config = dict(
    horizontal_flip=True,
    weight_standardization=False,
    padding_mode='reflect',
    attention=False,
    init='lecun_normal',
    optimizer='soap',
    lr=0.0043,
    shampoo_beta=0.95,
    one_sided=True,
    adamw_lr_other_params=0.0029,
    batch_size=384,
    warmup_steps=290,
    weight_decay=0.3,
)
Rows from block 13, named by matrix and row number. Each number is 128 + 24 x the weight over its row's rms, rounded and kept within 0 to 255. All counts start at 0. Numbers have three digits each. After the name is the row's rms in percent of the matrix's.
# conv: 3x3 conv (model.decb.0.2.conv.weight, 256x256x3x3), inputs 133-151, a 3x3 kernel for each
conv.168 182:137124126134137119125116130130126131124120130120125130128101137090116126117121134137148094112090144130086122134121122117129133132125135124103136115118097098116151118139172107126146128123111129125141130115119108125135127123140138123122104131135126127128135120123122130135125106144104112132111117117108120139161082100106128110129127129138125126117130137114133136119111127106118128140129144137135126122111128103095127115102133126142126126127137128125131124131124092174137151103118149074113139142120079103141122104107
conv.169 093:143120104112119142111121148132133122134138127133138128101100154129106116123137123096119163108114129141101108128128129126123125129128124122116143080094142069099126100161113169124071184169069119125117135097109133114113126130126125130134134135125128130117121125140133124136108091126108099138108128126131104117116121122144135090122117132122121129125121130115099122096110126113107135112141125168141140148133118103113109135118116147128129124125122131124119134130127137052074169165048173152177108120117109099124101121146
conv.170 060:114137123138128136147152133123131133121128133124136134125116111099121137120138131158019169117124125130175088118132143121129135129141123129138119149113127107148125087091155109134149112134155105119153119137139113145121123127133128126129121128136123133127131124126135147128131111137122137124115131132111166121095121175099083154124128139133135135134140121130135113147118125143161118121111134120137140115132138103104148079112142115130147123130138120132132128144127077139124083076137178130101156130094125125114132150114
conv.171 073:141094127123128131112142118131122136132135123122123126145136123149138111143131111070143130107095180203119089135106126131129124118135124146098133126144128126140126143129111119105157122104132125142108108133118111122148133128133133130129118127133129117132131130138130132116132155133127134129117102121141095107113171111156138147111133141135128125126126118117143142127128148141122101123154124119139129131130133149144103153126134113127134134116130131127121117122124128108161144107133142127095103160157127143132144097112
conv.172 049:128127131127132130129125118126133134123131134121122126124163162128163146109111136111120149126163146153146113125127135119132137120116125117151128137158123143129140151087140101093127099101111138142115101128135129114119130132134123134130124130128128131130122139135126116126105159155137143150146131114142144150121145187104171115122135129123130122119125122119134124137151123147117128121130133131107123115145126150176152140155152120122092124126136118130132120117126146093140100126118128157106120137116148170147139128125
conv.173 029:133138124131117112134131127126133134123123126127125126108126107154113110151134126085170180110097075184047115128130128124120124127128131148134112113120118162113119113104129150131101131118138129142123139136115121117149127130133130127123123129130130134129130122117128123132126140135137128135137105129117112156088117142121135136132138128132136130130126124134144139139127118134120128130132124124125128129127131125119125135113103133133135129129131124122124124124128151115126133116056108080154125126128121117112137122122
conv.174 044:139122131127125129120138120126128135123125128131124126140177136129144139118144120117135187110170155097129151127123131117121129121136123136140113152141127127184111119165165117110096122096107119137118121134137122124125126132133131130130133123129136134131131128123126136119120165130150162129146157117163159110126157162115120127117122126140134127127133120139139126139139113135154103115125140130129139131133122130154123117181175110147140131130134122126122130127123175184085149169101079174099115142142142151118140146102
conv.175 058:138129124124127135120116146129131130119125128132125129120119132124132125127127139137100167197168086076140145129138130125126125119126136153158114120131131101087120083094113110104120128121173122132136125122128118102139134128126119132136131126125141136121116134141121127131106138145126100164073141158141131077132129127165111137120136132135133139113139131108128132125134142111125152105158134156133126125133118112125115103124144149122124132125129117129124125126137121111061142138140154138131121138123130119103103129152
conv.176 231:131129127127133137148131133130121140136110136126110139104145133143173144166135151104139120146151169171172140117130138130127129132120135126138130145172134146146159118136106127128105085174139138128150152147154135111136124131134132120136126112143125157120126145136133135132121171138149170157127124163136145126139164173116154156117140149140131123124123123116170127142143133136130134152119146126124114110121118104158144144171150126149143129131140141123136127112146097174131137142174126148159125146134151146139144137150
conv.177 066:150123126135133129112166152133125124128125123133133130126100128124111140112158160120097128105128103172090162136129119127128122135142129137117116120135144122166144120122148130144139113132122118124126133132135127138137128128123130130127128130136141122123126130120118155138133099141139131144115176138062166158117122137178093101128131135132142140117159127145120138131147137107156148121131134134120121124124129132130147153125111104126138130134122132134133133143140126114161116133108164103073119109139107134138112162154
conv.178 062:120126135125131131118131136119134139130130130119128125090141146132157128081096186123104129185162097103099182122134135138133124104115146146152130112133147128108114116099098106144117140115145146147123137130123112113119130126140124132132117130122117131138132134136116127131105147136153137096119108144110114166131128122176142078130134122144133132105125137093147133124132137130105135123139140132118125115148101151144143143109111095114123122130132131135129114123135108169143124171070173054151098135126094142145136116146
conv.179 045:113130135131133139131120119128133130129133130119123128093115143130144132120085163098117169107112102109121138124127123136128129122120132115139133097118144161074123127114134108104167132067145122135127128117133112121140131128134122133132117127126117127138133136143131116124124137145094143146134092140148105144133140116125156102117130121131134134132121131103147143136129151132101113149130111115128124124124140116106133141120131130135127125123128134127130122119130135108100193097080166149130120140141103130149110100135
conv.180 055:153120133132135122117132120137133130136131120128128126175129110172143110122145116145130125189151164108170129135132131136135122133132126162160123163155107138116103127107100147129107109166166130132131127139138122127135130129131135131119137124116140132132136132114138128114142146118179134110127150099108118131130146139181115136137126128142130126126142122137132128148148105130114110114144126157126139119123130135130139117133149123143129139131128139136112131130125077141175132147189134193109161140113162142104119127114
conv.181 035:126151118136127120127134129131133128124122124123126127135158113156152118140151138120156108133124153135134175125132127135129121135135129143129119137132120144138130105138121141119130157140092114137115150125114124127173136123131134126124126133128129132124135128120139132125131163104160135119147115136119117152099123163110159123136128124132129116130128130137142117151130112140134110137116124118120126121122133120138124153147122130150146131132126128126124128135129135098090181145083124182157144152108136136115131121150
conv.182 060:107128130133147124148139119128130128130134139121128131099107162124155117116124156106095194104152134162133063124123129131139129125128127099136123155138120137129153140098107086118133156119094117135157124156102131114121128130135126133141121126138112134125135144134132130137130161144132140115109098141151124170118160145104124103126131133126137123117136140123127114126149133143135137136120145120124119107142135124128123143129118127113121126122134130139135126132127175163110124076156083106111124140123129130145123118139
conv.183 043:123135132130124130132125142122126139119124129125131123103139119147166137138156166139150144181163128109202126124130131123123125121131135127137141142141141149161107109101123125126148101144156127138121125134122124125138123128141125128130122128124118132142119125137129128130117126132153159149140171141142120128153177112140143139126122130130128125128136122111151129137143138142121139121120151123127130108135128143158136134153155113125144123127137121123126123129130102186098116137159128138179115132132142152136158150126
conv.184 063:118139138132121122136115110130129128127126128124119126135117148119107113118144109121098122111099168108147153128132130125126127130121118100143139161113098105119131166141116116132090060198144130122140130152116137140113120126132124121134125121128118130135121119131130122111128132138138092117120146103106146144126124109128093113127132137115128130126134123109125135116137122135124130151122133118128138112138134134128105128136112129101129124126130126125128128124118153085112164107137104122104118116123126121119119129123
conv.185 079:130129123124122115139121133131134123132127123130120131097107124126114091133112148081095177153120105148122092127125123134129122138125137095071126145121108132155138108147127135090174114116141123114125115130121151135107128125122128127127135135125129114127124123125136128133095133121152092095134117123127121148110125116107127113123139124137131120134129132118128130127130117145126120122121117135118126130130137100152127134109095146102103129127121135125125136122139171118097145116075167072062108128113129117121143134119
conv.186 078:131122128121118112120133120137133127130132123124128126130114137121121092133114115183090142137122103070156117124124129131126119124138129100142165093109120091126127131110144109167135133153090141111124113124134124145104132129139127130127129123115139127133122124117119124105129124149115102126110117114134131128100135091191070094126114139122120127131129115115143141115116118105112121126129119144130132126125148127113121127119112128117133138129125126126118121128121170069139123129087159159059127126168128119119075138114
conv.187 091:116128143114131146140135117123134123130130129128131129124080126083136112135122128124136045118104095165082170129129131131126124132127115129090122096132116151120111125115113125132106118154155095121122133110099155116119121135132119130140124128131124138129120131143132131122149092115100099123111134117112123124133083126117097123129130127130122135127129122132120116111126121137129106121132121135131127111126150116120142132089113106118122126137129136140133131141122118174075109079106145090158126109099121118115125135128
conv.188 245:133132129132131129130134128129129129130128130128127129144171136165199163140172135139177138163212172136171133128129129128126127127126127139161139153179157140163134126102118109089107119109128128135128129134130124133128129131129130130131130128130132136129134138131130132129139174132164192161137164135134177134163202171142171148128130128128129123128127124138152132144155137133147133128118126125118126127124126142183144173202164141172132129127128127123125127123128127183128173198166143167147136161136159179154138163139
conv.189 045:130134122134127123140127123130133127129123121134122125104133132123120100131144153112136073140148139181136147135137128129121123129121124126139115158129133147151122150117110159127118119136154128135115118122110142137135124130127136122120126129129130141127127120130133125130102137149136120109110130147170138100147109122117138100130140132118125119124129126124138118121127147135141140127125131123132125111128145131159119110127126124090126135130128127119121130121128090191086163082119149090120130134116138145102155130131
conv.190 067:135135125142118137136143133124132130125125126132129131115130131135123119116132154108053076133119127137176174130132133131128122120134144154113101118125156128159129113169117152136146117045177133141128145153131125102139116123124128124127127137134125119126132119127131154124119128116136125137108113170076186108127118164146119137130144115147136136117139143121122130138114144141148115112143106142130120145121136117130148133117127102136147122126128132130132129137140098107120152131082148147132126121116135129121158121129
conv.191 056:151121132125141133107114129127135130130136126128120120174144155127141113089117099111138060116127166155156128121129132129136127124114122147129149122152140097110126168119153176103099060123099145142123109110143129104095134130129124134130125133127137129124129139133124119124124155150150117125103133102129113133148139125145155117120142134141136122120129124142123141130156134112106129105142127150118116137146118134160129140132120145117083126129127130135124124115124117127147128115128162139060123172142153144132096101114
conv.192 096:141133125136131127126149133136128117131121124136121133144134131130096121113133131161086107100149138136109125136129117137132125141136130168137107135120140120158130154130105126131129138142136135127146131135141114117136130128128129124129124121131146135121127133130123137132136143134116106146071118146095140131157092093145110117128141125124136139123139141148145132105147145122137124120128114145128115109131158159144130105131135102107132139130118136129130137137136100148048128112127186073079127159132129126123116113146
conv.193 097:121142137134124123123113107126131134118123131126128126133127098100110144135130125069143126145089108138108161129139138118121134121127117139129131109135114092100135129103096108119135082160155112136139124131110109117155120126143116128142124121131124140145116132143120119118142150136081105154080101138151119121102111138093125134126126128122115140128130122095130134109122138116128124139131131119140154125131107132109093118117126157131118125128141110120135122127122165093050113091145122150110106112127118121126113141132
conv.194 093:127126113127124121135122123121132129124125130130131127125077171137107089128128114195102147121097081137089070125122130120128128132132125116126134124092132104112115108146137141142121155177120118130145120129136124142139117133129125119138129121125121137127122120140127116121126080166108095132097118128094151137121058121143092124124115134120123135129115127116123131115132127143112127138129137126137127124130129111123123120118131138111155120129128126121131126130125148124051103129140174054148107098148121126112133118133
conv.195 052:120135131129117111141125128129132128134125117138128125138130096137131114170147148083177174141123143109120136131132121134117116137125132117144113156108113154106136157064104120130102138151138133118112141132108131131133126137128142130115135123123137137126138126111140122133167120098148155089107130151139106120157144129096160149131116125120121121139124127121142124105113116127116141140127129135137119131129119143131114140141130130140135137129121131121115141120127129159124088171146162119155146121120124117107152124115
conv.196 059:118136109119122111135110136123129126116125140124126132144077111147134130135160134125159089190107080130123157124131116125126126123117137136126103123124106100124166114123097129145132158128137116134135141133134119141131130124133116127138118129133124137117111128136119118140133115117108129142122128162133125147163134114092174122127127118120120125126119135109122113105125118133112139139124145120135120107127126124126144130122138138109119119124126113130140120127135089121141095149139139066199111114112107123141125129159
conv.197 075:121123114132120128123120141129126120137128125125128126096116147145132128124142166118178109162124143119138123128124111139125121117121137110143116117137162132117141107139134132118103153103146131129130125134128134128126136124122136127122121128127127112110131130125123118144107133117156144136153114160136148093169109150153138106128117121117116121115119140128112117134132139131129148131144132120138131119138133119108128139149141127141155127117119131124126119124132153122153151130133132135117116136144140137144126132152
conv.198 115:136120105095122132128114131131120127124126131130130131149100112113155112128143141109132113080115148121123171130125116132123115130121136158125116099133160118116109128143094103194131144170111135134128117152106119121124141121125109125150128129121138134110104122146126129126134130129123135137109121160140093117152144113115162130138128113118126120134127129140136118089124143121125129123124143126142122141132133172150097142133119134114104125116126124124129126132133138126076098130187131150161114124138107133143090135164
conv.199 098:123132101133138118154108125125130127126130138123120134099131117128124151149118113189099108162127104076161111131134113133133125128118125131168122108143147123048124108143114146146150133160123144145121119135139132131101118131129113127140128120139113129128123135136131110139109097141103117159111139141116085145114139128116155120130116131124127132122122131112121122120136131112112146116136139114123147135136126144141123139126117138112091120121128131129137123122139118170126139068156110114150096120134139109155106115131
conv.200 062:149136114136125110143134134134133125122121125123121131104135107136121086152109154159078104153110132089197122138137129128124126123128132135142092130110116143123126142138097145088102135117119139125137130127103141115109126128127130124123123130131141128127126118112120128130115141128145102089125111116063161125106096181100130140145140123133123116123130131139125132143132100135135118130125125122109130112124140119156146144108116114102115137130126126124126126121135168084146123118104064162107154111120129130081134129128
conv.201 159:141118141115125115125113109133135136115130136116117135083099116114094120098139172115126116140130094130083143135130134113125132115124131134105107144103081116122114128133101095120128083121166142107117119109118113114131131135136124133127117120134138116134118133116115118130138110095112116116139122119109091135099096155111169139141114116128118122110127136134107113127120096123109123137132123119128152099132142124106120086126121118121143130135133114131128110115140076125179082133106131101147102124124114109119140104114
conv.202 070:113115125142116113148126120121127127133129126129124125121114108102115150150138131113078153116132102163145108128122117133124121129124128111119110138129114156125138122140118117159100130101171136118118132117125137139108116129131129127123132121131112121134135125115129127131132113106119123123163128134090148134134105138109096170127120125123111119140123127108120128140117111145131124146129132113126142113135130117127154130129119118124123121127123130129125127120130162160131166115062118139107128112124141130130162137100
conv.203 050:144133116115121106118122137132126130118124118126132129177109111105114123119184121213124093187142099098179102134128129117120118116129139142116107128127107148130130123147126153144111140130102132120111132116123128134112131124130122128126131132124135134122112122113122128133134136109136103118121132126102123116154138133146134160132117121113114122117123135138114111113108109122126143114135143134136135125132116150149129122120119133129116132128127114123117120130135127142139149154163082196147142121120142112091121139133
conv.204 066:122140143125137123118099125137135120141136126131125120133120167132158116096130133177108161155134130109167083131123119138132119132122127119133134140132091157114116112099131146114105125135137116125152124113113116117119144144124132135129129119119140137117140137120128107127152139119150145108127124133156114141127152141134150105133130117133132117132119129135148133144132103125089120141118134147137114112143120119119148121145133143149109136126117134132122130117124149199150103175153129115083139142129127123114129111115
conv.205 058:124133129120131136122115130126126126127128126129124125108142155135153155145155133151193125152149171131168097130129118125124127123115130121168129155153127138139132154117117157149092155109097133146126123135134120134121127132128122128131127124125122128123119130137128120126124152146147153137140138124163134101150168138167175110130129123120120127128124124113139129122132148134125125136122132135122119117134124158164129133168153138132114129127122123126127128114122104133146054172214191162112121140131137151152138138121
conv.206 141:157123115126119103123133123135125126121122122122126140097108112155110076133132174106143134117105098109074159138130123126115104128124133119106119112124120132128147122114096098135118158123179142114124127124111117109140125121129119127133119129136132125133123126114114135138111137104116112119119086165114119150077142147111115110142138103134112109121123130114118122122104098125128136113135132131132144128119125153128094142110094135109108130121128113116120120127141147117124128099085139117114106126129119102103138123152
conv.207 056:112127119133143126162145129129129131119120121132126126131156122135135083117103157074141105119104094181120128126143128126130126140125128103125115149124102126138178173150123137137110149124130135136128157134117148128123120126132127121117126128129118132119125122123147132136108132127112132119117122161148085148081147143085153123126140134123143129135123128136143110129132132142136155138137127118129123131116114129112107126124107155129127130136133127132128140132126089110169088155149131097126146153117128108109113109159
conv.208 108:118119129132131150124127131114128124134137133139126133098105179140110123112123107088168153069106181118084127115130137127131129144117112122103138093116163098113132118083118169080102162129086125116139122105129124122112116134130123130141128132140122126129131130134123123139099111146107104130137116110141126132127105104110134100118122142123127125136113125124109136114119136114118150120134113127133114152101116091108138155114091149131110119130131133126125136113125127159124171094041106093166120114108115113148141130144
conv.209 084:136116108136121107146114135139123124138121111130131124151126098113127110154129108158147069142108132124113131140136119133121113138122135133114121123130095130092130124150115111128167148138151139141078135127116149132157130118130126125114130128114135125123128111114143103130154134104076119151111103134134108131111157117115126117133122115121134126136131128113131132114126114163112125144134104114153138135123125142115106130114105132135124140120123133110110135123127132128099143082131157163095135133109121115118139114144
conv.210 084:121119132113130133119121121131121123130128129124130127105133122154122096148133133092129143156121104080131207123118123131130130135137125115107099142120103137104121154130118157141108146128094138113120135122135137142124138132116129132123130121125131120112130133121125119129141086090143117091151143109145112138139118092131125124125115118136129122131125114132130091140126108122113121151119125131125125108137119138078130130132129133158124130127123141135127136130121088141166111086146094143121107105099128112125135135125
conv.211 065:112124111125121141140114128120132124137130128138130116106126115139168153127133145138120121138128147165148076121134126128129132131114124120133078119145129151119151139065100110166141126113173112133130151129114130114135130135121135130125137130123124127110138127128143117125154126102143159128126127142155137101146164134120129150128134124126114132128113122124135106132126135142103119132118141145113116101143132111159152126145152151123089121130118130131127140114116112114197151143122163122078133112103143128139149145119
conv.212 075:123124135140133143119134119115123132129126140131127124107148149151123143117126109143093077137142123123157161125125141137131138114130125142135139157101170111122098105128127170115129169127098133144149141134147121117120118121123129118134128127129116110134132124148125133114117121138145115124151117108152131120111137129112127134123128127146126132133117130123120124145127142143126113124124128131120145134129136133140138114134144099123135122117129139123140123126123093089128158119128129174134116114131154121130158130099
conv.213 055:148129131138119129111152128129126128120120127138123130162119154133133130102139111182131138112181164104115120135134134125123132125128130158124138136125105110149125140137124144102143119111103144125124146137122113123142126127124124128125139128132140132129120122120123132132107155139145145123149100132143161117147142129129147139119150126130124130132116125147119147116125125111140121105147127139118131136115127134150112137127142135130143131133130121119124132119129126151119073147193187105109131120138122115125133138118
conv.214 098:131142110125141150125107154126142117141131126122133129128129113089130157076127165188139023128104135119161142128141122130132130119118132142109136097125139077139145158097151100121186100151118123128147125121133132106121128142121130125124115122135122139121123132139117124129111105159096124141088144151169101142150119084119153079123138139123129147113141129138129125097128161111136140139122121138125119131137132118125135122124130130121109122140122133136137122134128144156057138120131121115119160117137098123153075146133
conv.215 049:125125136132129133140154129128118129126119124128135123082132133097150132124127165138072070108154097079160188135128129134131123128136129098119149114112136135149141147171143094144134112127128144110144115128127118121122114120133122120127128134134123108135126121124129146129097117147076113154122124126126077121082110158100176129134127135127133134120131129117115136122124133133122143142117120132129131120140131142124140122135092111127114125124136128129133128141128110117125100122146076137163127129137101125136126129136
conv.216 263:129132129127131130129134131128129128127128128128128128139175139160194164134174134143180135172221169136174129128127128127126126128128127140159134155171152139160135125113125120104115127113128127138130133145138126138127128130129129130129129129129130131128129132129129131130143172133164196166138174137137174141171194171141167138129130129128131127128129127135144135138148138133144134128122125123120125127123128135173141159191161135175139128127127127125125128126127136178136173216176142174138137157135149169146137157136
conv.217 096:155121122129120113112119120130139124128124121135123125139116148120113113124134094149144106073092181116099091133138128126117123132123118148138144106143122124104091139107133152105099137121143117143114146120122137100138132126131127131129132130119143134131118121119135114116161135141116133137116104087114150126147080146122134095130129137132125131129129117145128160111139123129124096104135133142113125134129125126131112138115121140126106132135128128120120136122118184115072127065149170158062133144125129126127138112113
conv.218 076:133132140127137139130145111130125127125125117123131137155121132102129122128143106174117105129159113124158118135123135114124129128146117131127162127136114124117125125152101139128116165080134110131122131144134139143126115130134134125127123131143125134133136120130126152129110127133094116159120152140095161109149147107131135147115134136132122137126147109101146152129119139143119111131121116133131118130134122131144127142122115122138108127129132126121124126136134091098130108127112211166105127138134120129127117111135
conv.219 055:139139133144111125115146123129131135115120129118131136122126132129128142132152144168112132138225078085108189136137138117123135112133136143126143146102134095132118078146137101109149137079180125137129149142117127120147125127134127122125115123134132126137132112115111140134102137149126131160122117146103154158112133196156104112120134135134125129126123127123130145131115127143145124103137135135137129121128136126118126133132129119145153131136138119123131118135139137112181162138173023165124138137124106120122142115146
conv.220 099:132121129127118117126128135136128125138127122124127131095119096144123123162128132072161168136104103101089121140122125134129122124137128101111118133118125140132133084112140153142113119168155122113109117108124135127135131122125141130118129131129129116128146128116130130134149103085131120104125143128139125114129134119122116134137115127141123120125137115108117127137118117142132115140125129129137128116145131101098131143112117137135112142121120137128121120131131073092142115105148138118105114132110145124105156121117
conv.221 079:112125129136123126112130119119126127125129132116124129105133099128122152153126112117133103128129125158141108124120123124126134118128129090131145143149118134126143130106104136107129121123168125124149109126119101137114125129136123130132115126132111123145128125137117126128096158144125138127124092146123120137150106149094147117123128128118113125127124131120131122129110136108128127123131138104122134122124145114130131120112148128114107122126124121125131113129133158113139114109178094166040112133121141137124136131115
conv.222 104:114142155094129160094106139119128130125132138125128128086142148130140137146105131142089116162136089166177099122130125121128134121120134098133158126129127120124094158132115149166097122161097111136153129136110152112111117135132125127132119124138110134140115131141114120128129086144137110133141173089133097155191123091135156089135105145122118135119136118121132139110121129098107137130106135136121131122156124129124144126128140095121147113134129121131139127120126083212098145121101081101239115109155110116143136148098
conv.223 101:125129126114127134127125144137127119115130132115132144097122137120102126151127139170106085051126155119106179129125128116123136118129138131146104115123144133083145098126181154125119184103074124133135145138127135119131129133121118131136115126147120130129109131145117123155102127143107110151131118127127103121134135117148130166116136136118125138119118132113141137126114128118119146112131139123131137127150120110103156122124117113130129128117130122129126119126145144094111170109080113155149128113117127116123120132155
conv.224 125:116148138147126133099106115130140124130132134119117128107126133147079098121116093084147133100085129161106102124135114125124133139119117091140150103114117119121127169162112158127091123122143110136132143108089118121150122139144122129133112124133110141139135126134114116123134123129116093103103108129140095134111110120094134121120141132137126121129128124115153138130129117117107108132114112143126121105147171083101119142085092138115122124140122131121134125118121136130119125112082109085130149152106108108141119098107
conv.225 154:124087126122129140128125120129135128134135134131119125130093136082102124092105149126122117133113048127073168135125135127140136124122118125104112120112137101104106128126109099135153145083131143120112100123140119116151134130124129129127129128127136113116131132127123117124131120092104101104143091147095128129091095146127112111135138117126137131125138131134101096120122125134119132104141120137137128150135120127115145105097107122102109129131124132138137121115127092098137113085067142121159107125120120113124108092133
conv.226 071:116144125136117136131122152129133132125117125131125124080153131116107160121126160093109110195140059088169181129143128123119126114117146107152122131116152129110138136135152086122178132094107150117122138132143127105128124125127125125126135127124121134134122122118129123140113133132103112153109134144145119095126149114123150141129129126116127136126119129098132136115117141126118149130127128143125139132137111131124128129121113118152130131136131126119123132117130055111196134139140102150156129125132113105162121142133
conv.227 135:132117161146119128103139116142129115134130122126126126107115171159102104111122107092093160115115125165136099134128134134126125135118117120115150119100125122117132153095134131123121132134125111098184118111117116107133136130129132128125115123134138121131135128122110130138134127116107112119124102132131122057118106120154107142136143132129128134118103121147120146120115124106103128143143091135128143131114135136108114147100118129132108141129126132125122129124112127077127148108063115156120148135116094110141134109112
conv.228 054:147103120127129134113147137131116120127126128131119132083131135139125174160145137145170128137164129139111105124123124129127137132121132127102139137154126146107145152137113153140095133146107138126141125136145125137130133122114121127127133126129139109117123128133122128128118157132147165157155110130123129132134159149166150095126127124122122123129117138141114122141122137126146134116133135132121119126123142126153132138155155126125132125120117128125137133119132087179170173149140127141128127127112166122118145137133
conv.229 075:130123118136129140122115137133128122131137131118127127096121107168146145161120122170197041160127123099108159123133120136135126121117134101124120123124139118093154113095154121124152108113145141149123134116141140118114141125116120128135117136126132121119128126141115133120091112151116110151114148118108112136141127113183149083134125133115126130105129138108127117136122169132114139134132132111135096099122150144121117152142115150137096126130122129132136117125127180137138117115170113138106095125133140123142103100174
conv.230 089:109119126118120117144142135123137129125128123128133135109128167095099129104119130098081188092121148110139101108122136111119125134131136103086100100105125127155141123116171115115086156074060124121147123107120121125111118124129132128128128139140113126127126132125141141152104122135129100111112110137132119138109109148107140134112106148116116127124124127107095137093125105142134124126116161105130131144134101088117124107121124151121157115133129125126124134132138126121087138107124128109134112120121127121087141109129
conv.231 059:140111104114125117133129154128125124123123122137127129134109132140140110114162173089217128108135186117115145126118123121121124132131133147086076116118129115156177143133180136102134124130082131114117127124134125139143127121119129127122131140133135118107114123123138128147117148126159128110131126144132130152127161137124137110125130120125123118125122132151105095101125127134127154118149140139129124137127107118122120142152123164159137126118123118122125135131135161077128127148127145135147108130126126125112136124160
conv.232 123:145132137125130124112121120137140124131122123126126131159107133122116095089135135192123128124126102098099104142131133125125120116132130136133151112114117103118103142125117100130162115172140125121140137128115123131126125130141143122117116127125137135138125122116111125124118112168117104142094153111136120112141119117136111140133123138131126125121144117127142145098134114118108133137116131132137155119156123111100128116110122124134133140129125124114119118123131139130097105135112128105164145132150094119114113114116
conv.233 114:142139108135123132138133124129128124128138125139128128132108136126115116139135112141096121148102080116126128137131113143134131142138129107114110136104131145109095082130183079120189111144182138107111145129115146132150131134117122130123140121118141137109124118126134129126123129124133102112105108152117112094135102108182113121137135114124127126132129154151126110112114129099150137132141103132127129144106149109094133129120112149138131140132114131133114145126123114124122125132114113114170123110110119126136113120147
conv.234 070:110120127124124114137105132121129135137137134127133118115132143134165126111127144099136116077170150185107143119123133131134122121116128115118126116136136116119147116079127122136119080135182140131122125130108124117134132126129126133129126133125121117132125135125135121114147124130139125110089138127099130186119176101160102114139118129114121118119114133137106120112134127141106129156116133131134103096131143140132137116151127132128121126125127134132127119130120161143099101149145168103073113116123111142140147113130
conv.235 052:125120127121135118133121146126132130127129120132134124153138128109135109110153194119137142214162091140171138129124127124124121128129127126136127143136122118138171135101104123103107156097129115126112117122125146119121125131131133134119128133130131130122124129132129131142125126131127135132107175159148131139170171097156124122115131125129127126130128128123140115130128133122134151120142126137141125126137116130139144128144140136148125129125128121125118129129132076175129150165108203141153140151121112146132124147138
conv.236 086:158141139120119126102117134132146125131129117129123130148109110109129120129136127105149070115166099175085171131135124123120127132124132151112129141139074136126132129088103138102122111147164118115110145100107135121115128147129139137117132122130149152124128125133133118132156136101149109118103116138142134131113155088114103152128138119139130126126139126143137123129128124148119112129149119142132121105112153143143116115117139106113132132143120127124120132125133163164040050149177188088112162157096148118108139097120
conv.237 071:127118154145129136140132098129130124134128125130118120131115152140130135132114070125092109117159130144137151128126135137127119127111123153128120144147142152114107160103135127124128144088104148132136148122133147125099133124117129129130129131128128111128146136118135126120133127113138144114170111120144107127127173098126106122132130125132129113129108128125117136153131133134126116126123120133124117136105127141114124128134118151120082128126127137132124129116123096104153132122124132120156126128141167126124136119121
conv.238 091:104107142134133147131148121130128127128141150113129139095166201144110163125087054170105129038140190094129075126123133133138139117123123120125138114119169121123115113163134129140139117082106132146145108127117122092095136120125109133157114139146117112130129146148113143140061154176118127139165091097116148096112085155119134146124132140130129143110117129110120146131117156118132111104143122117143126142126144142130138132120133132128109121125134131137149111134128161127135117072120149125104094125155132126147135111129
conv.239 059:130127136134134141124128116126126125131133136122126127083150159128171172122104120143130101132165156095124172121136136131138140127116120109122101099130161122135138078099138140122101130144119116154143134147142127148112128124126112122144126124125132126128125132141122122113103149161115142140122114112111121147108141155185165079127135136124129139120125125123127124124129138115125108121118140117122128125133139130140142126148123149124103118132128125127138117121123142176114133174116168086073099114134127140137125110136
conv.240 065:147118124119127122120153126126127130120124120126127131136104139109126125116141129218086070152135056093132149135127132121126124126127126129129130123118114125110142138088103076148115145129132127142135125133128136133100120133129128123125122122136139129119125119132107136146138088143100112153094148139090133160117096150151141100132125136130124133120144114127136136127125119122131133114132138120128120132122118161130128119118126126117117128129130121127127125131134163128043138121149177077130127120142105120106133134130
conv.241 057:147135131132125145109130130133126128125127125127122128111149134106129169130121113139142076097170123117145150135125118128127134123134136127123133117120141155130111134186134164158107155121086135129119129122129130126141133124125123126124127121126136120127126123126122123126113158129133149134127101132104104121108138148171165117128134127130131128129125135153126146135118138107123114118144125139123116131125133126117121125153141115145133137132123128131129130124132113134150183182122149160073136133135128115138112104127
conv.242 035:120130121112119137128119126126126125123128127130129129110151120123141161141138154111149124137134127159160100125127125117122131125119128117141121127139144130131146110113109151111107158123135113152131127141124143132120129131119120127132126126134124128113116124137123124132114154155120134169127148134135120125146185146167165112121136129118120129122127125110148121128124149130117137133130131130142119128140119138145120139147137140141126121124122114119126124119129077095082097165187189163175116142143119130142117119139
conv.243 081:119118135119120125120165137125127131125129124129133137143117125110136163132138154138066140148146105153162116128128132131124118126132132109119160112119137138128147125085122110120161129172126129110132136130113117135132119127136132128125129128140129122138124125122125138141148120103127116139085128193111149150164151106152131108128125128129124133124134132130119140101106134119133140128133105141123121122135144154132115135132130113128168132120132124129123128135137161116104148119191109175125138114136094116143114141162
conv.244 078:113134137138132122127131098128136122144139133128126127126109118143141136158140105167077180119133142121168063129123116136133120140134113071164148143129133129092132166143080148154124127162096115124156102141137127127114121142126133129136131116133112129127143132126135122113098130135127138156150129121146118113132133115121124162116123124142127122133128129092147127137129116133120133156115127150126124117143127151129105143147124125126127124135116142134130133122123207108115101152152104189123120136128127128167121130118
conv.245 081:128142130117131150122105131131120121119129134124128129123112123111115144120137152121130116181134060140127130131122118125128145128125134148129098130124128114102139092120143114084143125149164124143118130110147140114135143118118125129125120136120124117117122128144116128139105126136121114144125142140122132104161102126138140125130127113120125119126126146137124103134112121107124159123129148128129126119125133090111154108134138150128127127123116127131139128131137140164202167124151076128101127135100125107117109117161
conv.246 046:122140128131126128111131128134128122126128126119126128114166126166175149123127129134183113171151180118129088128132124130130131122124132123125136145140122145121138125129135161124125141134080134154139141142135129117109137123127125126127119127131128125125128125126117117133130151109163163150144132121122139150165144155106183118129137130124125124129116133113133137150129119128121121127127136120116123112129139142146129156160138129146113130127122128125130118123130175187101180152120134157077137129118143134148125113140
conv.247 059:112144137138146127136106130123134133133135136127120124133133132135169152090116165143096099140163111154165131125129128131135130134114123094137172143151119132115127151106095116151140125112145115141161122156131138134104118131138131129127124118130114139134137139134130113129119124153139146137150132110123112117136117158166186103123120139125131130134122116110136150131141125122114119132127143127114135119129129112146140132131156141121132119130135130128129124110125108150098143157123146106159134127121123139149139134122